config.toml
encoder_inner_norm = false
encoder_experts_per_token = 2
decoder_mlp_ratio = 2.67
eps = 1e-06
decay_fraction = 0.3
final_lr_fraction = 0.05
Rows from block 3 of the image encoder, named by matrix and row number. Each number is 500 + 25 x the weight over the matrix's rms, rounded and kept within 0 to 999. All counts start at 0. Numbers have three digits each.
# fc1: shared expert up (encoder.blocks.3.mlp.shared.fc1.weight, 80x160), inputs 80-159
fc1.0:450519500514541525465487428518523507523545469476463550545503526528555452512575459547495515505503474487506470494466501532479520563460515489526469424514478481515490491541489564464540526488511538548452527455457472495503524488511522484537510495
fc1.1:466505536528505474454444490505490550505502448488447551518486521516528432518529424513510501513493466501512471529475480536498485530497500442499471471527490524531508509515533571460517505479482541511502515492475506486488513476491522475518517525
fc1.2:479534515497509493472437437514485475507549437477504502534468528474491522454518449534523531537501529532461495509459517498458520497468513487511474477540479513510506490520498535468526515435484526547476500525487444496522497461497548486520513440
fc1.3:509552519514515508524493506523515499485488519450469531495532511514503513487496486502485498487529469495519513500513499492480467493474509507528499483510513488499490484526510469514512532517477499493501456500503514503506498485500538517502476531
fc1.4:470473526519560476504450442535456538542489415499461556519502476553512440499479434546538496496510433525536459469489487571536480537495481427478493450543488474553449534482503485504559532478516483530498486497466496520505490426518556470512503481
fc1.5:492489532478516521488502502542484523495525502511512504549525496497488483506560476516509476471506506521481468493474483534488482525510451475488508461490474509526504504514515533475481521509499511527495483525490535496509541469492537513509497481
fc1.6:509490533434518511504445491530484475534493483474472483518514506510486488505487446498491539521506512503475521487471495516495497534498478477510514435491495494506511526520492509478490485500515511502453501522468499500496520521442480504531524474
fc1.7:484477486529587463443462480526501520548564497474440614550475479527530450516523417564521520488488487497481500501435474549527469562494505478537471399528487480519487471519507520430547520507484522544466514472512474546512491465494543476523509487
fc1.8:511469511447509507545496482501535503494536516516505507492485501469501468517517492514479490513505521497469519505506484509461502520479501470517490490482498499447443486495519491484463482490529518492497528506507475515487499511508471529537497512
fc1.9:491468514473507491522513452513525513535518502483489501508473481496486497497465509453501499525519513481514512554495494500502485522495505510482513505495503495488500541515487502542501469503502515458505495490479512512502519481478531480508491484
fc1.10:500488493443518483500529494498485505532508509511511513550526534491507512472484524484459491507503483504521514531490504518509502491556496491487478516532494526485532511517525470490499511451505463513485497501506497515522486498484504502525478501
fc1.11:461468553511562466471468507525449534501484468461444523494471529502521468528526459547506507481497463544545488487453481549499459554520512465507494454510482497511508523499504515486528494483491527514485506527512501528510532508495506516515513487
fc1.12:478457510451524506463466438527475515524501477513486537551515489524525431486539430531550500512502413487491460503455485582512510561451543498497481471523449488533469551493481525448539546481493517509521512455484507570503506466453535458540498507
fc1.13:428461509565533493490472469541492516520522446491412551555458513526590428478537437564498491531532445482512482500415517589504509615519472486512442443546493500495500526520524489443531511482452508502469526493477497530520529492538525497530506513
fc1.14:508489475484527506492504482487509478490475498513530482490507480466523518493511517502481506490478523490497508495486496482485470521494482474476495487492484518514501495520473497489518515532518519502506499499485516504501499479497497461525508482
fc1.15:482472489545539483536457449517497529499508508508464533538509495514551480488489491489534479512494489501525470509475503542527466552483479487525461454515486503519495526497521563495490513460519523538485501494498463522499549480465533492553514473
fc1.16:492484501517530484520465517535534484509503483488484512488450474507515481494492499535492504467486503476496493499518482520528478547500494516525515494487511501481477450498502478520537529452518510499488524495505527518501483498500513499543510497
fc1.17:472512506547543484493480476503522496515513433472468542533509492528557462491467473557489515500493487529545486495483488505545512525464519459509485509482543511476438523495511489477560525499507488481485511454503469540544478505514494495554511514
fc1.18:500496497519514482512499503535513494489529441507458503523476508503544510465499501540507465518477512515502483539491523497510487496519521527520513521520511502507503504488508465494489515474514514496516477512501508501466491497486480512523511506
fc1.19:501516498502518499480490451483494498502511473517512493563510519507460447493514490512495539531509525495455479523490486499482501508456483583529466521508469469507485512511486502458490502454492561486494510495487482495501524450495527528511505504
fc1.20:503486496517537482484469496496519509485472528492486542528504484531517487504498490514525480494491443512515496515479497518526502502491498478506498476519477497532473506539503510493508519511501498482481459512534503527513492469508500504504495529
fc1.21:460482504521498464456458462521496502533532496499475494502496477526509466501519466521500551528492455509483481503470484562455504529445515514483462456511481499479539477531469521488534533501531512482434491549455472494539499526500525526518497521
fc1.22:439492498526589449488447454563488510509546465499407577516487483531558430512535449550523545506505443526498475481456481551507455562507482474505438438507515502512504542522495527458513522498492486532508525493459500530487494469507529483506525535
fc1.23:503464520497520484517493493489512493538487470479509504516527536498513517466490469493528457519492502477506509513504530518552521490538484432487510468518493491525453531472496485500532489465483501508530489469527527543462466475487486505529500503
fc1.24:480494512508532487474517494525482496489501493496465506476523509537510488502496500489501470513474483459520493511552522516547493529517483486490508465520515494474460501501495501503513507511529501491484494476479449501480481507490471536509515509
fc1.25:501517478545477549508519512488476511522518514484495509514492513488497488474503471515498501483503499533506499520526497485486493486503491526509488495503479513507494512511514497532489506504474512489519495511517487490481489517518521500488493483
fc1.26:476489476503520500506521512487520506521465504529478488516517500455520470481481488517510490522468525503522519537545516498504514498519499492449487512478484495517532510490531489538513493516503475520491463522493502464509513529522483530465498483
fc1.27:495483526502561508482473472559471550511544492528482538501465518491560467553511455528516499518507475511497490517439510533510477544501500489468493476499496488534530515516484518463528497501469507498473483491487496508533536475495504502512529512
fc1.28:491517492479525513513510512507514510491536513497510506515473510495491479500501495510492526494518491493491506505493502502511474475511504522528518484490509489506507461496490498499451520465513487471526487507494484547507485488493498513494514496
fc1.29:455494541541569485475449466516476522498574478499481521519474504516490460504524447513515533529490461541516521510475500505469467576532520484528481495495529476495466494503527504479563514471458504561502545487463494518531509479510503492511544475
fc1.30:495500491519498529500510510486484539500475524493508489503509493541504511507519508535488523496517511498506516493491473500480518493508456525474499504521469528508495469493515506536499512494503479506467498544503544464510486504522502519496511527
fc1.31:501518496504452476505523523492520491516513486491514500499499480524509492491497498518495517499493510475488514490546494491476497491507540515471527498523481494491498517505505463496506478490511510523513527477493505516541469516483500485497456497
fc1.32:472480496528522514489448466526493511511477491495494527495511509533519474545474513501488484488489480472485471500500517523563516541490495494489473502485488508531501500489480495495488519520516466491511478435538509517503485492524469492525502507
fc1.33:496472486476510515483505520475490468524504523511501497486529506548488506503515493491496505493512497494481476499492510541505503470538491541480494492484498539489479496480529496507503528515485461495496498502507531486501492501512500496487493493
fc1.34:516488491527514514489502484515520508480473488508484522445518527500528490506507491526518504503505537498490499457520517520500517473504471476525486506521529445502501501502489481523502515507493495502479494491505468477484492518517509531539493488
fc1.35:494507541479487510501519455473504476498496486487564498518517509522492508488476492492514458522504502466500516523473511500511498532510508510494482511514509504513497521505518493497561476507478492492522475505482503500496509477497510522511507506
fc1.36:502475485484526501474474470542468524481508457498476497501504488515509495471563468528516490492494484515489469523503483507526513521509512476489483469497489514516504546500516518500510486506479500510525501514530527522521507525497521494449516520
fc1.37:498534495504479510490520523463516506465508501500494499471500482494512453480538505478528516495483509476503521504477468498491495494538493516506503483515504506499488513492508430501519501495489506511489461470510490482504496492504505473475496502
fc1.38:504483484494513509494491487507504540536511510492517505492520494461500507491512484477505495476536515496477495511511528518482488482482475536513537502509473471489463500492505535520476457513499512540496505496491482534472514507460490502484485483
fc1.39:492510528512543503491511507487504495557456483495499490511499492507487523482513496518486500520504519516522510498500498484521502532490504491486523501533523501483531489514503470537511524486518496481528528520496480478500493520478497505488483502
fc1.40:456464507498532490492428485545488567529513464482471521521500484558567470481509464553491513501516443505514485500469502570542474537521457476520478454534478519525466544480514530450543556491482497522478509472481510512528494471539511494498528519
fc1.41:518519481510512489520489459501516491510510517511519529555497511461503492503571483510454468521526504504473500494471505497493481500440457511506493488492505485516545490498454530449521465486507504497490508516522515512513554504480483537539526468
fc1.42:519459499516563515517500494542449538483499494513471500503501496510496485527482467537559479480502486485529509508525489508592481525524495451514483503488556523477498518518518484469508533490507500502501509495438526509547519484502518481492535503
fc1.43:468465521509563488477438411532454526535545474468463596530494487530531442553548438552521544500526447522536461505485491565529492584507502475531467446523466507489474539510517520454553488478517488537502504455466488516511511453529529495529512455
fc1.44:536523481493489512498524506529497518517522481506510507494500506481509494480531487488451527503508517478503486477508495520499532466521502525504484505503496498516530486517519491525487525515518458514504541525533515490488470514491492489474466499
fc1.45:500505549485531421508468512519481518519513490515468568523477485512506472520562436514469512497545501505513485477475522556515480516549526474509519464500485510492493513481504490503540481489531545498486463481500489512512464481505510490527504483
fc1.46:447523534518519433515471497521489533523524495470467549513494469474521462508528486513529538496511488494485444513465492550517485542483487465498480473497514511497489522514499487474530516500541525505483495504505487502529502499479524471523526511
fc1.47:471437535523574475500439469549493540520553488464442583524469496525544436507543422550540500513535461517499470473470493574549474604532511446506476437509511537515495522500510502445514519483520467550493484488472501527496505473482556484514527514
fc1.48:484480487469530486490446435537448513509536511482455507490437523484502434503570469560524489489504457537524510479467499532508487529512494544526467472555510510526535539480511536487551463504563505499479498526515474451498530470498565485512539475
fc1.49:519497529501525509478488458507508471490502500498494502522499455481534498459569472500558459508509489513487506503495490508510460538491518466512482460470491511509518548484508494492477474484478559524515485509508530494483499447463513482480482515
fc1.50:518528522509488487486529489480462493501501491503488509507511503481520499517507503490530507512511537492523518482503494484528471487494487520551511516509524478504503531474504495548508517520502525512515493502489471489515490489517492502498485523
fc1.51:521517511487496497492515533498495476519477491494460500527509497520488522518543481497518515505505533494519511515505463528493511497508498474481509497518511506528523512505527498484518518501461476502489504494505511511504483491535502482485480538
fc1.52:524486534486538524570517497503544534527514492503456514519530524515563505490466497484489463527549556437507520517545525566565539562552469443506488480507531540492430452496539468505546479498496465503477480440461476542492449516498453459509532508
fc1.53:474500472565521498483480457547473531535494426463447554542460467544510455508522491544491479499476452536509479506453515587475477549534482483506487474529494519512519528499499504462554542484478499531484527513479466531513519489511500490516547502
fc1.54:516464486513559517507512469489493499518496498463522495498511524506448525544475518502506487494506520482532491503490514483520496483549471514513483503549519505505513512528489482527507491510469468497502481497527483488530493538511485495501523483
fc1.55:502469481504496518525506494474499497538517510491465512479513509494474494499504510508508500489512493505517522530508511506494482501487528488473479508528533475501512511510511449530474491463476473488494519525514523485506473538513487512528496485
fc1.56:483477516528551533539539519489499535483542515512465524501490505543530494507483512484462498466486508461513511492528524543532459522553475441518506484526517485484450484487527519492495555506496497540464488501481511556508498516498495532502476496
fc1.57:512476502471484486491519514508493496489489477500515470482522489483460506483500509506530516491500504460514512530506496501482507477490521495502524517517493486481527481473486498494510530523501494525520531517502479505475464528543503497495500521
fc1.58:489507541482482494488497492482499496487530488488481492503479492501493478484511510502491520504499495503543501531471495497498487490488528490505496498468512510490452507483490467507485502499526501478498499490494501498491492508498521517479491551
fc1.59:531539487515494508543502452515467495473496500510496552508481481484526501501472484481492537502521506476504490492548494468499489476479530482491546461482489459503536529512478473502457481490514551492510526550496474513501509490484515470538472497
fc1.60:452486515502556483482448467535485550550509473483457550535509500562481478566526461525534532500501427541517469501437465570475479544522509456495449467565486502548482527502507505449521563448454512528512448506486513498509541496529514508517519487
fc1.61:462500517488542495508492447568493528533535466506498534539483498543527467515508408552504495521504457501457480512501501544519441554538495453514482433533477504469489497519518514471532520502489484564513473479465452548503518461511573485526496507
fc1.62:496485484492470506480502470538483493507493503494472496512495477504510478485484497533487517506509492500519516496504502495479493506524522518497503525523535495490449526517480521506498456481515524520495487478496518490534510506518514492493457518
fc1.63:513481513497526475508490500502470497526506511479486540495505491485489507513493495519508515508490490506489505498492500524548481524519483465488464503522528521474504538495502523494523529500491470492506494518510500502485537472519531488537514491
fc1.64:535518485499470480537510496485485486501520521519466544503497493483550480500544529508488504473478521500496500549506516507515515482458565482515529469492485514436471532477494505502497485512532556481529495508491511486500500494482500482498493511
fc1.65:511454490509482493514518523504483507510493521483505481528504488499491501491489530507470476517501489516474531536483482506468513505509489492502515487464517488481513483489489471518488526500484519521482499530483484498490501472506496491487506503
fc1.66:492503515511547531484477487523485539517550456489515520580495527519534475537531460542521493501507495492487478525485512587500471588481514486516475459494495506478492512541477511485565467483461523543496564454493488518496539475441506467524529483
fc1.67:518509501492499515490507531513475513514481515494500507520527523515514516494526481484503497503514479546510519489476492513484500544536497506492501470519524506491535464474532493503493552471507477479512503547486498493482546482506515517516477527
fc1.68:460493512508554486460439474546473496549533430511494563563523490517515419535547459555501513536504457521491455507484486588530481548480487459488469451523504512518518530498540560468548498482523514496493514458461458520499526463475556486502538512
fc1.69:500464516475517497486502461519507482466502497499479525479522487511513519517513529480483546526452485516503503525456501482495514486507524491454481482492507527477464524502462481466516511518511494499501501521491496505498498485509527542485506501
fc1.70:487488520549579450487437438529486539530527447518422588529471464543555443491556424576519518484492459473536457490483496563526478597548471469489479449548489489504471528531551511487522529499516482484474517453452458523519497463486519520517508493
fc1.71:472506511473490499538514495455508504522522478518487516520501530510494527504496512495483527489490520489474528500475479469480486499506499463499488511515495501519519490517508548500495512472502460500470486519501462500509513494529505478506518465
fc1.72:485492504505508481473476443521468525537563482499479516499499501483495486546540432530476480516522490511479489524457524523453466528494478527489481432532535503486530518468475544488538507492486484502472528516445472503526515492531557508502524484
fc1.73:495472504499500523483479516480493472512497491497509497503509513507501485482495514472493520475514493505533480478484487508516496499514487495515489491517513516503500511507477505497496499462478500493517499488494498482482471486514511491480508497
fc1.74:530499509529552505529530502490517511497512493522462484478528518470527545494460498482503474458514517478522512484467518505524470524492474469558515505503535483519483482502528480514492497525480479503503506517488474501511496534495509538492485541
fc1.75:479513507496489539491481474497513461491533501495514500508504539511500468465535491530499545516496493533505518517489466504528506516487528508498466482499483477525537510531482563467498517483480481526503494466499503538558510489510484502491481488
fc1.76:497505486471519496509464490483506520507547524480496515508524458494504478536512520513510528493481463500489540492520503503518472494466501480505503507498506501479495499527501502465471491470506545498523494527470481516542498501458515499484508492
fc1.77:514498492527481514507508501493492482474519507510531485507513458503491482501506546492487484490493490537493507504518473469503532470475499504489487499508500504521516503511500497482495496475538529488529500547522499495488511486496500523478479482
fc1.78:479479519516505480488468472486510518498522456496469522519526520532488503475522454492492498532483496484507464495482506526512501484518495504499476480515470501502470498462479495505536529466520501472454520491488471480483500481494499493496478493
fc1.79:517476475507534480505497504489474485490484491512485519507506469524478502488514518515508476509481475500485526525514513479469514502502493508496531520475503537511529514483488483467481527527509537516507496572510533466488512505469515481532508459